Weights of a small contrastive image-text model.
Model: encoder patch size [4, 4], text encoder width 192, text encoder layers 12.
Training: nadamw at rate 0.0014, 9600 steps, batches of 256.
Data: trained on rendered scenes of coloured solids on a plain floor, 48750 training examples, 50.4 epochs.
Rows from block 10 of the image encoder of a small contrastive image-text model, named by matrix and row number. Rows with one number belong to one neuron. Each number is 128 + 32 x the weight over its row's rms, rounded and kept within 0 to 255. All counts start at 0. Numbers have three digits each.
After each neuron's rows are labels from the 100 images, of 14848, where the neuron reaches its highest value: "colour at peak" is the nearest of a few named colours to the mean colour under the peak. Only what is clearly more common there than usual is listed. The data: rendered scenes of coloured solids on a plain floor. In brackets: how many of the 100.
# fc1: MLP up (encoder.blocks.10.mlp.fc1.weight, 640x160), inputs 108-159
# fc2: MLP down (encoder.blocks.10.mlp.fc2.weight, 160x640, transposed), outputs 108-159

fc1.227:075128128180128128128128128047174077100125130094070075128099004128218128045094147121113128129128156128099114166128128128067097146101128128128128128128128184
fc2.227:120129128088194134128128112128119137148148144128167126128131238131091133155128128128173128128144131077128128080061055128128149110191169060128128128128134105
colour at peak: red (73)

fc1.292:128128128170099128119128128131128092128134169147062061128174128103129148069128048128128137073152128112128128134128128128128235128098126128128128128128128128
fc2.292:128128128111128128179128070166078097128128140087128128115128128128186128128138041084128153187113101172128128169148128128152145032096113155128128128139206128
colour at peak: pink (35)

fc1.435:069133128128141128128215128128194155128135135106053128128148128128128128128176128155112128057237188073157128089128127128090118189193128128128128128106062108
fc2.435:137128097128128076149110128128128114170128128128128128128128101128128128128128128116159149149112128128152128128173128224108128128066080150128060147128159134
colour at peak: purple (39)

fc1.95:052128128128058098128138174140128128032124158128149128118117128128128113128123168128128128128128106128128128128128111081142128128140142149128196092128030149
fc2.95:128190092156087128121143128151128128128053128135116089104139190128128128123128136128128164128132128162085085133128089193117133174142128144128115108124152140
colour at peak: green (28)

fc1.399:077128173093150128038133172110128176128128128128109128128173128128127139016165164097128111128087128128085128085084109050167130197101128128128128106083085128
fc2.399:128128036128162081128128069128128128128128128128158019128130128128128137078193128133173128128109128128106072128154128061128129128128128128156128142142128128
colour at peak: green (51)

fc1.633:128128165122128128093150128182128128135129149128128128128128128128128085183099164128137128046128128128123128128000053128158128167128128128128128135128059092
fc2.633:175137128085109152128118128101128135128128096128128128144128056128111128014175077128122128161146128148108110176219234128000034128128117128159128096128133177
colour at peak: green (52)

fc1.571:128128128128128110128120128128128160088101128215134146123128128128158128150128128255103128128128128128128138128128128128128128128125128128128194128181093044
fc2.571:112128128155155128128007128128089128128057133163078128128128229128128128073128128162128128128225136120128058128128080128121128163128128128164056128124158108
colour at peak: cyan (35)

fc1.222:128163139111128145025128163128128123109128128149128128134128238128128172042128128184128128128128098134057125193128128091153176212079128128128105128121128104
fc2.222:128128123128126128128131128128128128073128128128128128114128128128243128128128153157162128105128128128096128183128118128128128128056128128110164128128092075
colour at peak: white (34)

fc1.82:128128231128160081086128128149073128128128128136148128128039150191075171128142156128128128128128128128040223097128141128155180128161113069123166168076117128
fc2.82:128183057126132153128119128084134135128128152128143128161105023077116118120122184142164128128128128144085035128137163128128105128182128128214131128124128138
colour at peak: green (32)

fc1.312:047100128102128212128195138128185128128178128049110043128089128077128141128128089166089139128128209128000085152086128128105181145128128128128135146114118128
fc2.312:206176061201128121128065128137128128138142128223128128128128128097151104128128128128128128128202124128128128189128128127112113149136128128128040134144128170
colour at peak: purple (31)

fc1.225:128128177120128128114073128128116128128109100128128128128119192128207128128072128184128128128128128128128128128128136128128116192173128128128078106066128178
fc2.225:128128128128085151096089070128050174037076117182128128128122128128109173128169128128128128128128131128128158128128128024122128128128174128170101138177151128
colour at peak: green (26)

fc1.30:128128164128066128113128108095164238131128099007107046178148128128160130128149148086128128212128128128128145091128128103128128128128128128128128120139117042
fc2.30:130077057128128128128121184101130128128165023128128115128114128128128143128128128119175104128128122128128128128128128128128128128113153129128128200128212074
colour at peak: brown (45)

fc1.363:128195122128128178146128167071039128094128156153143128128143133128135128041128195128136142128128065128128150128128166128128167084128128151107139149128116143
fc2.363:169128128128128137128083118147168093146128147126128123128128153075128141047128128079146207128128105114128061052128128068128123128068088171128137128126174128
colour at peak: green (25)

fc1.177:128069167128128128128128128167110128128128179120153094128017128128128128128118128128128128123095126128128191128096073128144255128120182128128159128108128128
fc2.177:128128140067128128128128092088128128122077128106128220149128064128168143128157128185074081197173128128128128129176128128026088128128128082197060098104128128
colour at peak: brown (57)

fc1.616:095128155128173079080115149128125142128128128114128086128128152167132128128089173141129128128128128098106128037024017150126213128128141128128159128080048110
fc2.616:128151111105094150128128149081145128128120113113109128159116011120133128032159144152115128160132128195079096128212222128051085118128071155179128093131120128
colour at peak: green (54)

fc1.145:128128091052171116128128178128123166149128128178128145135128183128128128135095125128128128059250128200103128128128128163132084128128141128081128128128212106
fc2.145:128128128128111145116128055237128125121128021128128128237128128128128112128101128128128128128083128128064132128128112157128128113108115027128080128100128128
colour at peak: pink (37); white (26)

fc1.59:051146128128096162072128128128170088128128128128169128128128204142108128128108082199119179128170122162005128128144128089134142157128144128128128096116128044
fc2.59:130128128128120084128100128121202128128128081128128128096149211128149128092187128128128128157128199080128128186107163151039214190016128128128077130128128034
colour at peak: pink (52)

fc1.507:128078150128093128116129136171191128128128135137053128146099128101248151128128128128128128108128189128128128121128128128144128171141165104063085136087076072
fc2.507:218128186180089206128149043128128138176164100128128154128128056128128163136128079128114134128127199128128128100128187094128128128131128154128097224128128141
colour at peak: purple (47)

fc1.229:128128081160125128128168128128128148091095128128116128128128128128105128162126134128119128083146219067098112152128128138128192134128229128128179117128055128
fc2.229:128069112099179148161128128128128115128126122180128018091117128128229128066190128128114128128151128128191128128128055128128128082128084110128128128136128131
colour at peak: blue (30)

fc1.547:128128174128042106128128128128128135052128164131086062128128128128208128075128128128128136128128135108128080157128122128084113125128128128128173128128146175
fc2.547:193138063092128135143128100128087128128128154109128128128128182135068128128124145131128127152128119128128128128065076128193142137128128132177128128128128040
colour at peak: red (57)

fc1.577:128098128160165188101128128128128130128077128128120030128128167128128189102128099128135128128128146079128132128083128128050128123036141128128128074145160187
fc2.577:255128128153190171152070101128153128128128128075134053128128051128204128128128052121104155122158128244047114128187161128113128128185083133170133128041128128
colour at peak: brown (30)

fc1.274:075128084128128128128106177069104128131128128171133128175128113165128130128100171178108053131148128128128128128128072128128172128174128128138128109128135128
fc2.274:085128128128101116128128128061128180081128128158128128196144179128112171124128128128128146149118128053128224128128128114128174128123128097128128087092128140
colour at peak: orange (43)

fc1.198:128128185128128128061128128115080128118128121128179097128028128128183177128116128202128105138128128128046183128145125128127201255081128059128128171128110128
fc2.198:128158128137128128128090128059128128128128097198091128168128121128128206081129174128173128196128135128128137128128128128128128128122132128174101126128128082
colour at peak: cyan (26)

fc1.45:128128134128128128128143210090123128052111128128128128199042043106128173128077093128099102089098165128128215119157128128088098128128128128128128128128102128
fc2.45:060128089128128128128128128128081128097105128128128128128109221128128215033169060074128128176122213128128172128128128163128209128128128158000128134214126128
colour at peak: brown (65)

fc1.421:128157128128128135128176128128165128128083135099042069126077128048128128128128145165102087039203109136128128128074128128096128173151118128128128122091070073
fc2.421:102128112105128128118125118161115130128128128143187128128128104128071128145149128115185128181067128128106128128143111190151128128079128128092102104166153139
colour at peak: purple (38)

fc1.66:000103128128165128128128162128100128118128151128171067128128128136170128082128095207104128128122128185128128128128149124125126115128128128162128087068128159
fc2.66:200128116178231128124128057107128219140128077128128128171128235079128128128143081115128138161151201128128128147128179128128120128153128125128128130123128049
colour at peak: red (47)

fc1.526:088128119090128128128169179081065168064128128128128152158174128122128247075128162087128128128081154152128183043154128128128139128128149166128178190128130128
fc2.526:180132098128180128131128050128128128148128083128072128127128101023128116128159098128095128088128155128216128106190128128183172140128110131128123128124128128
colour at peak: brown (27)

fc1.380:128071128085156128128184128128128128154128162128128128155128128128130078181127205150128128043141128128121173128000128128128128128128128128128127118062128128
fc2.380:128153128128128128125128128085123128128128076128128128128128053128128128056181085128108128172128188137128111138200195128037056091100075128183102119123152210
colour at peak: green (33)

fc1.510:128128074128069217036152169128128128128128103178066112128128086124125128090128138128128058128128128106128128128128128126128128128138128128114128128113128128
fc2.510:058128150195051138128150055078128148128128128101058128128128153128128128142128128118128128128164128137128179058128128108128128169128128108113109167151074109
colour at peak: brown (29)

fc1.470:128188128213128128082128117128121128159128128156128128128128128058169100121128128128128128092128133128094119193064128090134219128126128103128130172128108128
fc2.470:128128066141128128096128061099121128087106128171164128128163128128128128173128128128128092128125128128128104106128128210061128128157133143070128125128123128
colour at peak: cyan (25)

fc1.629:167128128128128128161192128128084128128128128128252129128128128136128054128128128128128202128128128128128147128128114128128128096128128146081128128128128128
fc2.629:128128128128128076128128128120128128128128079128144227128119075128128128128128128128112126128028128128140128128128162128128128234128104128197128180128128141
colour at peak: brown (26)

fc1.78:050128196128121128128140199142133128128150084128113057128128128128207128071120128145109128094128128092133128128128096128128124128128128128089128130018070145
fc2.78:243137128128128221099128000128098105091128128128128128127128166128128145128189124103128128128138193106147141128113082021128128184019163128123128128155116128
colour at peak: purple (28)

fc1.597:113155187128160128133104190128128128146128075109128128128128128128128140098085077142128128128177198163058128128205128115128128128128195128126062128061079176
fc2.597:128128132128156128128163141128082137128128167112128162174128128128057128128158127128128128167128128142196128128102128195171197128128029208182128101097135128
colour at peak: brown (45)